Weights of a small image VAE: soap at rate 0.0022, 2.2 epochs.
Rows from block 5 of the decoder of a small image VAE, named by matrix and row number. Rows with one number belong to one channel. Each number is 128 + 32 x the weight over its row's rms, rounded and kept within 0 to 255. All counts start at 0. Numbers have three digits each. After the name is the row's rms in percent of the matrix's.
After each channel's rows are labels from the 100 images, of 14976, where the channel reaches its highest value: "responds to" is what is common among them; "lies over" is the class under the peak. Only what is clearly more common there than usual is listed. The data: simulated stained blood smears. In brackets: how many of the 100.
# convs1: 3x3 conv (decoder.decb.1.0.convs.1.weight, 64x64x3x3, standardized in use, each kernel summed), inputs 0-63
# convs2: expand pointwise conv (decoder.decb.1.0.convs.2.weight, 128x64x1x1, standardized in use, transposed), outputs 0-127

convs1.47 142:133097119107129087162142092138141073166194148124112100108121123122068131163132125150148100112130132136130186092132177109147168126142107148108152192191013162127093084105136098085120141141153145
convs2.47 098:150106113122106129193156162141112130154124134180111089131193134162130118075168128135086208111180087146130110135171113153160167081120050154092164103109112170239121132122125121132154127143099139121138139119067193122146145120071119156161155115116136133153095138125115126142134174129130124099200144097127138147083105126127181155148121130060121091048176138114181159153122109136107100106062
responds to: no large cell (40); crescents (39); teardrops (32)
lies over: small cell (99)

convs1.38 090:154162119154079156110184156126146150115140172166146065085137103125094144078160098070160144180112140194091178145145094070124077175107136141124135143125148138141191154142106140125139065160121113
convs2.38 102:076128149092143158096129145132081066206110132128071076156117153151131121131194120137050147174178136149100110149045177035159120105099121091134118143114121134146132111115126157122127128148110128129117165080111109145153147124119118172159083116118098139083061126129149124130206139160139128123129123140168152142152122131119182138127087125065144046069134130141156122117173162132158213122122
responds to: small spheres (37)
lies over: small cell (86)

convs1.42 120:138098104112109124158165115143063116146160170137126096119152136115159122083054122155154143204123101095135165158175062146191115180155098137109071115103160083113165091133092117176153129151123111
convs2.42 100:108170093164109129143178112133137109100127093134153101159092125185123106118167125139111130143133000172130116123120106158088152050124165126101179124120130093095113112157156127193162098090164126146149080114130143094133127119128114179067070126117159147132168134130108149135113133157146121087112186108120142172168103207141038114067116109162152060106143119165131164169092118146149131115093
responds to: crescents (55); no large cell (46); discs (33)
lies over: small cell (100)

convs1.59 081:191160158090140159127078101094116130124136124119188093130116131149171124158212161132183130162174185108080127116165058116152145168105157140125130061119153161100143120081113139110103164126117097
convs2.59 095:116216112115158131135178108131117090164144159111143177085093126101116141148080093086115206083094107235182141101124131204104113149130155125128124110068165105062096121138154152114088108132145121135171100101078201051097094142131142137158132163147132084088100134082085103142086075175095133129104141158117103115135111112084148153139112107143103143130123111146128148119108132129168094163164
responds to: dark grains (84); crowded (69)
lies over: large cell (81)

convs1.57 105:123126142127114132110145096154099148178120097164103151107090114146072151073174133078166122132159108208111167090135128103132152099112084177119197189094107153143080123188160098101100165100116131
convs2.57 101:148147145148116108105182157124072094117141155145127057163153126175130104136103115138065108089148116059116117106157105091133159185103188130101137104112118177086155110157140132145146082083182121161137055084127111141173165121034138224151109118101126147161144171150109142138099122167153143119156135113157132145160077122124059116095095132163078151082159124178141131142147175121085117120088
responds to: crowded (68); small spheres (38)
lies over: small cell (97)

convs1.8 102:126135134142138137132187149163087124138179088128077138157128137100121130132115143118104101161082097149034099116086161091100092160125106106087100247141127142101139139112113137116191101119139094
convs2.8 109:183202148197126098123242111157061160147154141136130137076076133090123125168117104116207094133097144112146124101058104103124113118133128077124099117117126108108143134153137157132130092146172130111124068095130144119102144120218167132106153151164140094108153153125133159134112100067093132144094138153112125147096148167073130132123193121168153106112151109104113152064174169067144126143144
responds to: platelets (97); small spheres (48); no large cell (40)
lies over: platelet (84)

convs1.62 112:131111165137204108151113152086114155101035105159145144139145116152137106176122117170100144107054101127098146096112113090098114114145195107181131150100171183117163084166117118173137116115145162
convs2.62 113:217104106152123148120133090153194132160085115092166132119105141105127123120123117069108123146143153075097182143051159094102164108118097068129074165183093155160048127113086148138112120159112131097164092210154138093086112123168114099159144160103164120124147118171131101142104075080108108167100143098134134122119140150085093140154101117077081177104127105146104159143107073162174110135172
responds to: dark grains (64)
lies over: large cell (55)

convs1.39 117:146142143146159122041113109122106151177151194148135115120200102126130093139117098154130145107104116161166160085137153129147130152187108163097075090165061161137084045125124122083124114134120107
convs2.39 098:128179069097109102121109139115104124095117105138122108136160132149117121134187087125122181106096069129123127122061127060119153228142170108125226104094148138115129116184046119128137119083210098108142147122113104148105130123079120156116117085119120118125113160104116135144096166144165159093183201135113148157091079118151138126108118112113159148180148100146137095207061132114124123154122
responds to: discs (82); two lobes with orange grains (38)
lies over: small cell (100)

convs1.56 100:124109081156123105123159134211106151134139162157129174179167158134174127101092124107116111144165113136199069107151100110110142172141057118162168123109045159141075106148129107121143133158107096
convs2.56 096:118112142130173059158099149141150108104140166189106111120150131121130131119172140156195065141087115091186107064141086100123141172141110128128156136111125136078184148157146147139163070113148136138110146066103180144131174125159151154105109083197085099127076155116176121119124158066119143116112122155139103156082126172099160126106149102129073125140199125147099180115131197061101183117089
responds to: crowded (71)
lies over: nucleus (60)

convs1.9 079:112110104114169096124182108172143102059161149129111138132110096108158152133143120083103107144138144139054155141146034142168166109067134093165144161134095141150202143156142104130094160161166102
convs2.9 094:084158182088147110093083159153189180113131098184110106083127170096131115169108146150151121147094166134124148121208104157144093081121061057124123125130135159122138102145114117127114124122160146140186153093076233072095171125119127172154155107167143101096112158108168096159137099102122129140113120152149110113049114108107085106141163051145117103150154149157131156128077168113131080139120
responds to: lobed nucleus (83)
lies over: nucleus (97)

convs1.55 097:160104125147159126117120123144157116062105128139129122090095137110124104119155116110130170165122162122043238157060125125081110099119119134095117180136142136122219145126125124181133138134152080
convs2.55 096:101150080132116145131176142120098155218121125128108097141168147171134101133093117144109105178162244074104120114205123095106185051139106097139103144132130103125162089134135136141138091150135168150070144112124165140133149128083126161166128127109080148102163154142125153138145101110121104142167142136129147127129131193104088125094059187098122171042081154135109090091139117139078131121089
responds to: no large cell (75); small spheres (33)
lies over: small cell (93)

convs1.1 098:127164122117172222110045143127118182069120155141161113161150097140149141142140119110090196092109139137119114137149066167116119151156151128160103044085149135100129133144084121147104160132152118
convs2.1 086:109151141112186179177115097136152126178129187123118134133093132159116116163170161110170131141085145170129157138124166120108124174134209134153109145121173102039127156126094155106098101158084117101124166183155007098106122130141121164159101170114139096113078111115138155124124072144133141097101145156139146137134114133216155077116128150161127108185124141156123106164115148112162086141210
responds to: dark grains (100)
lies over: large cell (97)

convs1.29 082:126111196183129143152174119089090119134179156163068123150113130153156121138111102173099141091108096140162123086184134170095121114175168091142076114132058121117150091089090153142158105095081093
convs2.29 091:125135051139121078156076157133122151166107184184153127115157138175124126160181081133139148077189114130130132115129122115168129122113126102116147142168174146074147118120141186147142117079107118130160109106157000168153137128051115103122107123166102115119184146146137196108120110129178120136175178134124145124102082086162104135120074131068109147077122110162111165128119122131121092143124
responds to: no large cell (38); ovals (35)
lies over: small cell (58)

convs1.25 108:128138131121087112134097122150174109145113140158197058095137137103116130111088103125138106128177125122185117163118158194208181202138075136144146081135138145115070105113069109110131103155131130
convs2.25 114:147179152120130145186126102146095094115118079097121124198125133150132097073115180143123115133104097198083123121081158120129119148150220090085149042046111151126113144173069095115122114139157108094134117104147113157094118128080122166107088141059188104167132174109135080127135091100131153103153148095158151114098123154138145085141176128161123062160145152149199121165104134136106152136128
responds to: crowded (97); spiky cells (34)
lies over: large cell (41)

convs1.28 070:169115130153116100174140134144130123143085153141158082119153143096122079140080086175109154142109155159125160169164082129161139137132078096112159156093115198102158179143136052069091169118073103
convs2.28 095:088053138090169116121154127183100114165125118088000124149131120154122110132153107168105078110131107064104091089128112052093164135122140206089108097127079101122099162116170114151130069119117119127092082090157132171106144125153124099108080140138162129148134141145136097125109097054120146113140116116132132132154159090176119160129111129120085094126127115122143169151169136138060164094108
responds to: no large cell (36)
lies over: small cell (72)

convs1.6 139:136102147118146139182158122178140150146136155113043140120143135146136137156043117158133153145057116197127093123117167098154165166157156132089101137089073084156129118132125134076163129109081174
convs2.6 087:107088077181090111078110134123083106120117108107100101135160148145126126125130095118097180112220100119095123132058117092199181175072072122076128127141124103164082096097111113177176148129139125170116148126128157150142127125056131135109100136140163149112113101173099148110121177167182136125161171108145129139111105156156071103136034107131138098128140133127132136119153057215112140114093
responds to: crescents (49)
lies over: small cell (92)

convs1.41 095:104094119185067141145201128151115086140090151125095158145141112160206195087052138149145104089126080146138124126161142114193134179118129145166125129101127108165134113117110129160128084105082117
convs2.41 113:125158146221082093053123121106140123056119072143143063118145147145133125085183169134133116117183139158089122101074098092114091087149157093112142128128111159156144132147059151138176130107123120122162169115132081146151153120024110077104107128104159108107066085136145153130217128166157131110087169123114152109114120142175143151095120129117123097165181118122123082157157151130126097147142
responds to: no large cell (44); discs (39); target cells (35)
lies over: small cell (93)

convs1.23 098:169095153076098120111135113188138117138146077108138068072085184108096114160110125138199119146150173156100152078143112141160164052074133120120102143185083121122152140084152103121117126155126130
convs2.23 086:055154149115130100128198143086169164111171136162112128118140133061121145146047092155095125122173150198155110141136121169120101121138109126129096127121102065161105087119210136117111130143076139132127093140017139133143113149148114104066124140143113146113149156148128106140127134077087097129128128148124109110163086167088122192141114114175120065148090141127163152053114115193145159125085
responds to: dark grains (69)
lies over: large cell (54); nucleus (27)

convs1.46 109:138181120069096152156079127127163083120113159148194073065121125103164132122097124126184140133178173104177160118142079160176172132109133169076110087155144169142142149120098119141090109128121085
convs2.46 088:064190157113143170112154130135173106140120086136079102087103143101121154129190135128193156176062103116215115125131159167135071137142151128138161098074136108118154156161116124112083101188116165093100138141074167054077117122147119194117142124154102106138076100066151103159094154111111132102142118142128133114098142143192174173110181144130158112168156114093126135157136139102136188107165
responds to: discs (89)
lies over: small cell (96)

convs1.18 084:207106119104129142105127177180068174140113088144110142152144141155169087125142170143123150173126104062128093134129122089127171171103163091155160103084191138104105051141123107172105128144146148
convs2.18 098:208170111152172120173215096152143127116101088089146155118101131122140111190086156144192096132109089165117129113147118203095107108136090106111126121110126141118115142141108129162111112143163106117127160134138114138095118126185130097094122153076149088135187148133208054127114055122127148107085165118164147180117116106144071057089159129091199154110100113115149103179120096142160116157154
responds to: discs (65)
lies over: small cell (78)

convs1.54 112:153155148125110145166139143058166133112106094150102167134135152089110139142165159064122103126109132120091123116063105081026139117120142193074172144094157131111167160143148146123150160139080090
convs2.54 087:130165123134165096089174090120139149126135077093125081086102156141126121162117111119155127125138151098138127127204118150144135013128121103121094107113111052083162129161111105132112105152140128162155104095129131072111140117224159128136170110123255146083141156140103068128091121157079098137081172125115156143162109133073106084169117162131096114154133135141113132146108105164147124135138
responds to: band-shaped nucleus (46); no large cell (39)
lies over: nucleus (49)

convs1.34 102:095084140173119120122188154099109165128123119123197164152162098140116144106139131194112104089115086135224146118185183124116078122129149145168105100120081125153069157128094150126099092158118146
convs2.34 090:177117127088125074179080168142117104134105080171117082131189145158127107157164109183107090135127048055130141102110122087118087082155138113124168205220168136131148111166129176131143133101157118161157142083120120120169182122044125116158128103158157142086147121119109096130124152124129112129143149157126130146082080097144121115104088101195095116120170098131149128113105129135045090142111
responds to: lobed nucleus (69)
lies over: nucleus (99)

convs1.50 115:128095175183137131126147130096150131126141116126061113140127161147075121146127110130126143153112086235084121126121202122100140172177061118060105112132160132108162086149126163102184123131114123
convs2.50 097:174133092106093133167139132107166129082145128117152086176210123156132105110133120137060178134196131123106084143122113180101148107146139172096159103104116112182154101178131144155152113068143098163144083094119228146174135122108125147140108096083172169118141129138112126124163141212129112101178127102159139191145071134136172135146106133103139181108142140112169114160107130187082117143061
responds to: no large cell (38)
lies over: small cell (98)

convs1.58 110:109121115150131127159173100129146144121118110196130147178100143142198200098101151106151115095094114131099131173117135047144130172135097163094164195062100131171095132131079145120103156089120137
convs2.58 092:152080172155176126069157106132176098142112094102138116095151143137151114124120121112145133149175135025087139085182124089192201184115100213099104094119125113113118129125123075118141100115103153138151130148120045091105153116157158082127131119114102112107108135135162107146109113126116134134181111115130128102080140163146092110119108116155072191075131104113117137217181137112069079128155
responds to: dark grains (52)
lies over: large cell (45); platelet (37)

convs1.21 078:118140130153138121099102114118112149117101128122142110125143092139200162110090121131091082122160096121177193136134128168102177127119022158130101172094124225123107087118148127139148102132071166
convs2.21 082:142075127115185208168084142146137139093122147145131133122183130162127125093167157098132156121171075073124107093095122089132169155153085181111153132111110136108164161126116121130145092135109106090180162116109162129099157127099109117082100143093143102119137129100180117155138209066125134115207107129145118112107174102134095136107070092124125232120162140105191155148082115098064103171100
responds to: dark grains (46)
lies over: large cell (27)

convs1.27 079:110157177110089144162091089099056140136179097140128125164174128051099129134086128168104111157120084163121206111113108136160078106096149110132154100095124154099160134114177087142159078157113112
convs2.27 080:126156104119084098112069153120065149124117179126167105128120155098143116114057158151143136140122181189164133189078114107231068173097090118122104138165157162131168099162143160145130131165110129123113151185125175057123145122197100139144167094125138113098136138121176196084118100126135134134103112137163140165148051198126162125113158148160122126138111159133109145081125130137129167071150
responds to: dark grains (72)
lies over: large cell (65)

convs1.12 068:164088140161160092113126151112125127125139146133097161144136096167108163095116106153082152147111052202167129107139156147066082136161117102116129102106145110175138114169075176128170080210105111
convs2.12 089:144104099146112152109182112092145098142104058142140103146166154175149094161156150163070121161144153074103098131135145169112117098118127090131141158145137142134120100146133188139156100108153148142099200090119112077160167130068116186150091108133160118119198153119129197136149116158141131116157133139149161144118089131129096090083080171099131157000172159129134114097147160128170138129098
responds to: crescents (35); round nucleus (33)
lies over: small cell (61); nucleus (32)